Weights of a small text-conditioned image flow-matching model: widths [64, 64, 128, 256].
Rows from block 12 of the denoiser, named by matrix and row number. Rows with one number belong to one channel. Each number is 128 + 32 x the weight over its row's rms, rounded and kept within 0 to 255. All counts start at 0. After the name is the row's rms in percent of the matrix's.
# convs0: first 3x3 conv (model.mid.2.convs.0.weight, 256x256x3x3), inputs 74-110, a 3x3 kernel for each
# convs1: second 3x3 conv (model.mid.2.convs.1.weight, 256x256x3x3, transposed), outputs 74-110, a 3x3 kernel for each
convs0.221 104 [109 120 139 161 122 108 134 120 130 167 103 181 119 118 129 149 127  98  36 151 146 181  67 132 132 145 134 124  91 113 143 148 165 155 177  93 177  76 146 172 183 116 123 136 118  89  91 130 128 100 167 144  88 154 116 135 108 137 160 145 147  89 100 105 194 129 163 135  76  77 158 122  91 176  96 145 139 157 104 111 110  87 159 119 130 137 124 161 160 145 131 113 132 130 118 117  89 115 187 120 103 119 233 117 158  49 122  92 165 128 155 104 116 141 138 121 132 153 104 124 116 123  95 161 129 115 128 119 172 147  77 123 153 116 122 127 145 143 142 160  82 143 182  81 145 134 143 121 139  87 140 151 105 179 150  73 155  80 133  59 113 169 182 169 136 129 149 121 130 140 100 126 139 110 114 137 125 122 131 166 204 156  93 110 138 101 163 146 153 137 140 166 136 144  94 119 123 108 159 115 152  95 119 159  84 179  81 117 153 118 114 122 128  99 159  71  83 132 183 159  88 127 152  93 110 142 187 156 142  69 146 102 183 133 135 138 108 102 179 129 130  91  97 122 118 156 126 161 109  86 124 185 126  88 146 133 184  93 132 114 115 117 106 187 152 137 173 120 103  98 208 102 129 152 147  54 102 114 183 102 139 171 136 130 188  89 164  48 119 150 170 148 147 146 123 161 131 132 126 120 162 103 118  97 136 104 106 128 125 157 121 136 174 101 103 138 112 149  94 156 112 111  88 101 143 147 132 117 112 127  80 185  99]
convs0.222 065 [152 189 117 139 121 112  85 141 120 159 120 124  78 129 136 111 159 139 146  78  98 132 128 154 105 122 126 131 125  92 122 161 180 146 125  90 135 108 117  82 128  83 105  90 149  48 130 170 108 114 123  99  75 154 122  94 161 133 154 169  89 178  95 182  80  92 159 128 106 181  90 162  63 158 106  82 128 100 164 102  83 141  93  83 119 110  87 123  92 143 112  68 108  68 156 134  79 107  89 102  89 122 103 167 168 100 101 118 183  61 115  87  98 121 110 169 117 117 156  91 158 129 108 125  97  97 114  91  91 127  59 139  97  52 132  90 102 131 151 111 161  89  96 162 161 135 208 134 115 182 110  74 179 133  96 141 116 142 112 136  95 102 118 101 153 126  78  80  95 130 139 108 165 100 128  70 102 119 119 161 162 123 164 135 125  59  80 127 159 120 114 124 108  88 113 173  94  87 117 157 143 163  47 123  98 116  96 120  98  93 162 127 133 125 103  96 121 123 122 120 116 122 113 150 118 110  69  90  70  32 133 117  76 164 130 129  89 119 120 114  92  94  99 119 122 100 132 127 136 111 142 109 150 128 118  71 103 123 147  46  77 123 147 117 133 126 203  75 150 122  90  67 182 132 157 100 141 161 115 113 119 194  57 201 186 148 116  65 147 138  94 149  73 123 155 118 102  72 116  99 140 135  85 152 140 139 131  82 134 155 160 127  99 134 110 132  94 121 131 161 138 154 115  66 171 131 148  72 129 125 111  95 129]
convs0.223 068 [132 163 106 122 107 125 125 125 110 136 139  95 144  85 153 155 132 149  94  73 111 162 114 111 125 128 123 132 122  96 107 187 154 129  85 175 155  83  44 106 124 142 128 104 131 103 128 119  92 120 115 121 106 105 119 110 110 138 126 154 137 112 104  68 148 125 176  68 170  81 127 138  69  98 149  93 134 131 115 143 146 125 121 130 127 128 137  89 166 164  88 135 103 120 117 106 115 197  74  94  93 143 142  71  58 130 115  78  97  81 152 112 129  77 139  85  65  93 126 138 177 119  83  97 158 166  84 150 147  49 200 116 114 145 196  96 118 101  85 162 174  35 192 170  92 124 106  99  85 120 101  88 116  77 135 168 177 124 110  86 108 142 117  97 118 120 161 170 126  98  88 134 104 150 114  96 113 115 154  76 162 134 113 139 155 129 138 123 132  79 124  77 125 146 144 129  97 203 111 126 116 128 123 111  77  86 192 104  99 144 123  56 103 141  90 102 104 150 108  83  58 135 150 143 130  62  69 164 153 143  42 111 109 144 135 125  98 130 159 179 129 125 198 142 133 111 143 118  81 118 114 119 139  86 124 141 185  81 148  97 102 127 108 141 100 124  98 109 122 109 108  65  96 126 135  81 140 102 126 132  80 144 140 103  65 137 184  61 120  75 136  78 140 113 129 103 171 122 121 110 101 152 135  82 105 117  99 126 102 118 117  77 125 122 107 115 126  90  98 126 143  69 175 161 103 105 150 115 142 142 134  98  65]
convs0.224 082 [125 218 165 242 186 205 164 183 164  89 135  79 143  88  92 128 126  49 166 119 129 159 113 147 106 141 119 120 127 145 174 139 161 141 141 117 129 121 113 138  99 151 149 126 180  64 122 111  89 116  75 143 120 145 130  90 135 137 122 148 125 120  84 149  75 172 127 149 126 132 110 103  38  90 114 100  51 142  95 155 118 104 127  83 126 133 129 122 113  88 122  73 111 126 112  93 102 148 138 120 195 125 153 122 140 164 173 183 120 105 134 147 123 108 133  67 136 122 105 124 113 162 151 130 135  98 143  89  76  63 116  97  90 127 106 103 149 123  99 147 103 189  78 137 124 189 142 147 240 147 164 151 151 122 141 148 145 140  52  62  66 124 111  78 131 131 119 113 135  77 133  84  76  98  35 142  92 137 121 125 184 160 124 176 173 112 120 157 120 122  80 146 155  63  94 105 100  89 108  61 106 112  66 132  87 112 100 100  54 135 131 116 101 148 103 157 103 102 108 105  79  60 137 104  83  61  57  72  94  50 105  89 105  80 134 144  93 109 126  83 100 129  96 157 141 113 109 149  78 116 115 128 136 130 172 220 120 200 176 129 150 121 166 181 143  97 118  86 137 187 152 104 122 136  95 153 104  84 104 158 221 105 137 174 170 123 168 147  90  77  93 127 127 127 123  78  89  69  78 115 106  66 113 107  72 114 103 117 121 107  75 135 114 101 102 171  78  90 116 120  99  91  84 108 115 133 105 213 150 159 152 143 123]
convs0.225 059 [134 139 119 108  82 114 113 112 102 102 102 124 140  98 126 152 112 112  91 106 148  88 101  87 114 112 161 134 143 121 124 126 120 157 106 129 167 135 124 118  73 117  96  89 154 129  85 120 162  58  80  99  82 100  75 110  85 115 107 136 134 121 159 107 164 131 125 101  65 126 153 106 134  90 165 131 135  89  57  81 121  81 137 128 104 101  63 108 120 164 134  70 139 149 118 131  70 143 139 111 110  82 110 102  78 114  86 163 125  59 106 109  46  89  60  88 112 122 112 101 145 132 147 124 122 139 152  87  77 112 103  88 135  98  96  90 110  51 139 142  62 151 180 160  72 125 105 111 172 129  89 147 136 144  97  79 111  84 111 133 123  70 137 163 115  47 136 159 165 121 138  79 104  88  95 106 164  91  99 127 121 170 129 155  88  87 106 102  55 109  71 164  79 118  89 115 110 120 107 111 125  72 125 136  87  98 130 115  88 144  86  83 130 131 148 109 156  96 114 143  81 136 126 109  93 101 128 116  40  87  83  51 158 150 130 134 152 148 141 101 169 117 123 146 139  96 125 140 141  93 123 120 120 129 132 153   0 154  93 102  75 128 104 129 113 131 100 129 118 123 164 118 116 168  43 154 112  34 188 110  49  99  80 127 114 134 111 161  96 106  77 112 141 140  93 100 144  70 105  84 113  59  90 118  76 152  93 135  85  96  65 101 193 124 106  85 123 138 139  69 130  79 137 115  94 164 135 141 152 146 175 207 126]
convs1.221 128 [182  74 161  93  94  88 131 150 117 164 102  93 112 125 141 114 183  94 117 158 182 206 138 148 157  62 225 103 127 137 121 164  98  54 167  71 142 152 111 116 135 164 142 184 102 134 128 133 143 125 186 116 122 119 137 109 103 170 134  74  78  91  85 122 108  59 116 160 118  90 150  91 153 114 160 143 102 154 142  95 203 123 134 114 166 140 122  94  77 112 142 115 186 142 121 153 119 134 140 147 140 149 129 155  85 100 181 158 126 198 141 181 138 137 192 147 105 168  46 137 115 159 130  99 102  64 110 154 152  96 191 108  99 157 145 124 144  90 152  54  67 101 119 117 169 139 101 124 137 139 163 149 145 127 114 110 128 179 116 150 129 111 129 140 131  89  69 148 177 154  54  86 123 102 142 149 199  67 118  94 152  79 191 119 104 115 153 130 140 119 146 150 185 120 133  87 160 149 127  80 171 141 155 156 127 100 200 129 162  93 132 136 103 101 153 142  96 150  59 163 119 163 109  94 123 153 117 132 105 175 137 134 114 203 142 132 119  67  91 193 178 148 122 127 103 149 132  80  87 117 108 169 168 158 146  66 142 143  91 150 166 161 132 125 168  82 117 145 141 134 138  74 157 153  74 247 198 103  81 124  94 115 158 160 128 151  65 149 144 108 138  66 145 145 127 171 123 134 153 128  89 133  97 153  78 139 168 101 161 127  97 147  77 178 102  85 181  70 166 102 174  92 159 110  58 127  33  98 185  78  51  92  83]
convs1.222 062 [193  85 179 128  97 147 143 156 111 154 148 103 170 157 133 110 141 107 162 143 160 135  92 148 113 139 200 169 140 133  95 191  67 153  85 132  83 117 168 148 105 138 140 121 173 124 116 135 161  96 201 131 120 105 135  67 154 166 109 145 112 122  97  67  84  81 147 151 145 156  90  95 125 130 124 102  91 181 121 163 154 150 149 117 166 165 180 111  42 104 128  92 106 122 100 161 184 192 124 178 159 113 108 129  89 116 159 101 126 137 123 140 127  97 164 133 120 188  89 153 116  81  92 139 176 162 133 146 147 127 157  92 128 137 122 180  92 115  85 106  60 123 145 124 154 101 164  85 117 109 133 109  98 106 215 155 104  97 131 173 112 102 110  63 139 106  80 143 151 134 104 113 177 152 140 171  84 119 118  90  87  57 129 145 116 143 138 113 140 134 159 111 119 113 115 166 119  76 133 130 120 166  82 142 113  66 116 105 163  27 113 158 104 119 128 148 151 186 138 104 147 113  70  67 142 108 160  86 107 121 125 189 123 190 131 140 166 146  92 156 157 146 111  90  76 149 136  95 172 142 138  96 101 122 179 132  85 209 133 142 115 134 135 132 131 151 117 102 164  92 105  88 150 171 117 158 121 114 136 150 117  88 141 141 139 123 159 106 110 127 116 138 120 169 186 154 115 153  88 119 114  88 102  89  65 196 137 114 151  80 110 108 144 156 146 126  88 118 123  87 131 122 147 119  78 127  64 108  86 131 150 200 101]
convs1.223 058 [ 97  93 104 125 111 115 117 137  94 127 132  92 173 110 161 110 161 107 200  96 177 207 136 121  90 170 116  92 102 131 117 138 105 119 163 112  71 101 175 137 134 125 159 112 162  92 106 163 141 143 166 139 109 122 161  82 107 183  94 117 114 129 113  96 146 111 146  80 171 153 108  79  55 126 140  76 147 143  88 211  96 112 111  95 163 121 160 136 119 123 141 104  61 128 185 135 125 128 154  95  64  67 177 177 164 100 178  58 136 114 127 192 126  93 117 130 138  91  83 169 143  94 152 113 132  85 144  85 151 191 121 112 175 112 149 114 118  67 133 107 128 129 102 142 158  91  77 142 141 161 189 100 176 119 122  99 177 107 157 137  97 119 140 179 130  81  95 111 117 134 168 108 120 183 129 112 132 112 163 116 119 190 171 120 105  85 180 141 122 227 109 140 105  83 135 101 167 105 136 120 122  92 124 159 135 166 102  80 179  23 107 161 168 137 120  95 180 138 128 188 193  96 158  97 149  77 169 137 164 117 188 128 134 113 140 113 135 122 145 128 153  82 177 139 108 162 104 184  89 126 103 144 126 196 103  47 134 163 123 133 135 118 125 129  76 143 141 178 105 139 141  73 128 155 117 197 143 139  99 141  92 106 114 182 163 104 118 142 152 106 125  67 136 122  62 123  98 101 102 160 101 162  98  96 145 157 137 155  90 120 137  76 161  84 181 156 120 119  89  64 154 141 125 152   3 130  81  49 101 117 107 175  98]
convs1.224 075 [139 151 136 145 145  77 137  72 168 159 105  98  98 113 119 122 149 109 191 117 125 152 176 191 180 137 148 150  87 104 154 113  85 141 145  79 118 184 108 103 208 120 121 129  93  95 149 122 110  68 147  99 100 126 194 129 135  98 155  75 174 155  86  97 138 131 121 142 193  90 103 131 107 153 123  86  88 123 120 139 178 153 151 166 125 173 161 107 128 152 161  78 104 161 129 199 156 169 129  99 134 113 184 157 108 143  80  99 129 145 135 100 156  71 118 120  77 101  94 121 100 102 140 101  72 104 112 146 125 126  79 167 113 169 155  86 148 163 101 106 140 133 160  99 138 163 119 172 155 154 146 168 145 136  84 139 144 174 115 175 126 133 167 176 160 182 102  90 117 137 122 147 139 116 106 107 152 118 112  87 115 117  92 117  79  54 123 143 180 131 102 122  90 155 124 131 132 136 115 131  73 179 148 142  94 106  89 143 136  90 128 158  88 120 161 116 111 133  98  93 117 148 174 134 148 163 134  90  65  79 134 143 148 161 117 104 131 106 108 121  94  74 115 174 125 121 100  86 120 113 143 188 121 140 123  74 185 109 153 180 179 145 148 113 169 124 182 165 138 137 134 143  93 128 162 142 179 105 222 163 134 121 103 136 250 133 132 179 168 143 147 106  80 183  90 157  97 106 157 138 153  86  69 143 103 167 142 102 128 133  60 109 117 119 167 152 128 119 118 106 118 168 154 132 131 129 183  85 168 185 144 159  99]
convs1.225 047 [152 112 157 117 159 158 141 140  96 115 148 101 174 106  89 142 102 147 181 100 131 125 118 150 165 118 127 114 124  80 140 142 120 161 132  90 132 129 103 166 133 110 158 180 117 191 124 125 106 128  95 119 102 111 148  41 118 104  94 143 149 107 165 125 125 108 146 120 123 142 106 148 170 129  75 121  86 124 127 118 131  91  99 138 103 168  84 167 128 110 165 102 140 128 198 145 137 117 142 116 106 189 121 130  92 144 143 116 120 202 113 160 234 106 142 126 158 137  87 163 127  81 128 128 122 116 184 158 109 172  93 146 159  87 118 191  65  95  61 157  61 157  74 154 136 169 105  81  69  69 107 128 131 157 141 119 167  91 176 141 128 152 178 118 178 129 132 142 135 130  61 106 175  77 178 153 111  93 118  93 113 111 184 107 114 133 157 114 108 138 101 119 125 119 143 144 123 134 136 146 224  87 114 180 134 163 126  87 135 151 143 172 113  88 128 134 137  95  48  97 135  18 119 149 114 107 192 136  58 126 166  88 121 123 111 112 173 146 120 121 101 102 152 129  41 204 193  88 133 139  76 113 113 158 139  75 151 135 164 106 136 170 209 104 162 166 121  73 135 128 160 157  84 137 104 125 136 105 141  88 188  77 157 139 109  59 159 146 102 186 145 108 140 136 116 133 123 164  82 163 117 120 196 140 170 106 141 153 122  52 100 147  99 197 126 105 121 156 136 118  85 127 115 140  58 155 113 160 134 143 151 165  96]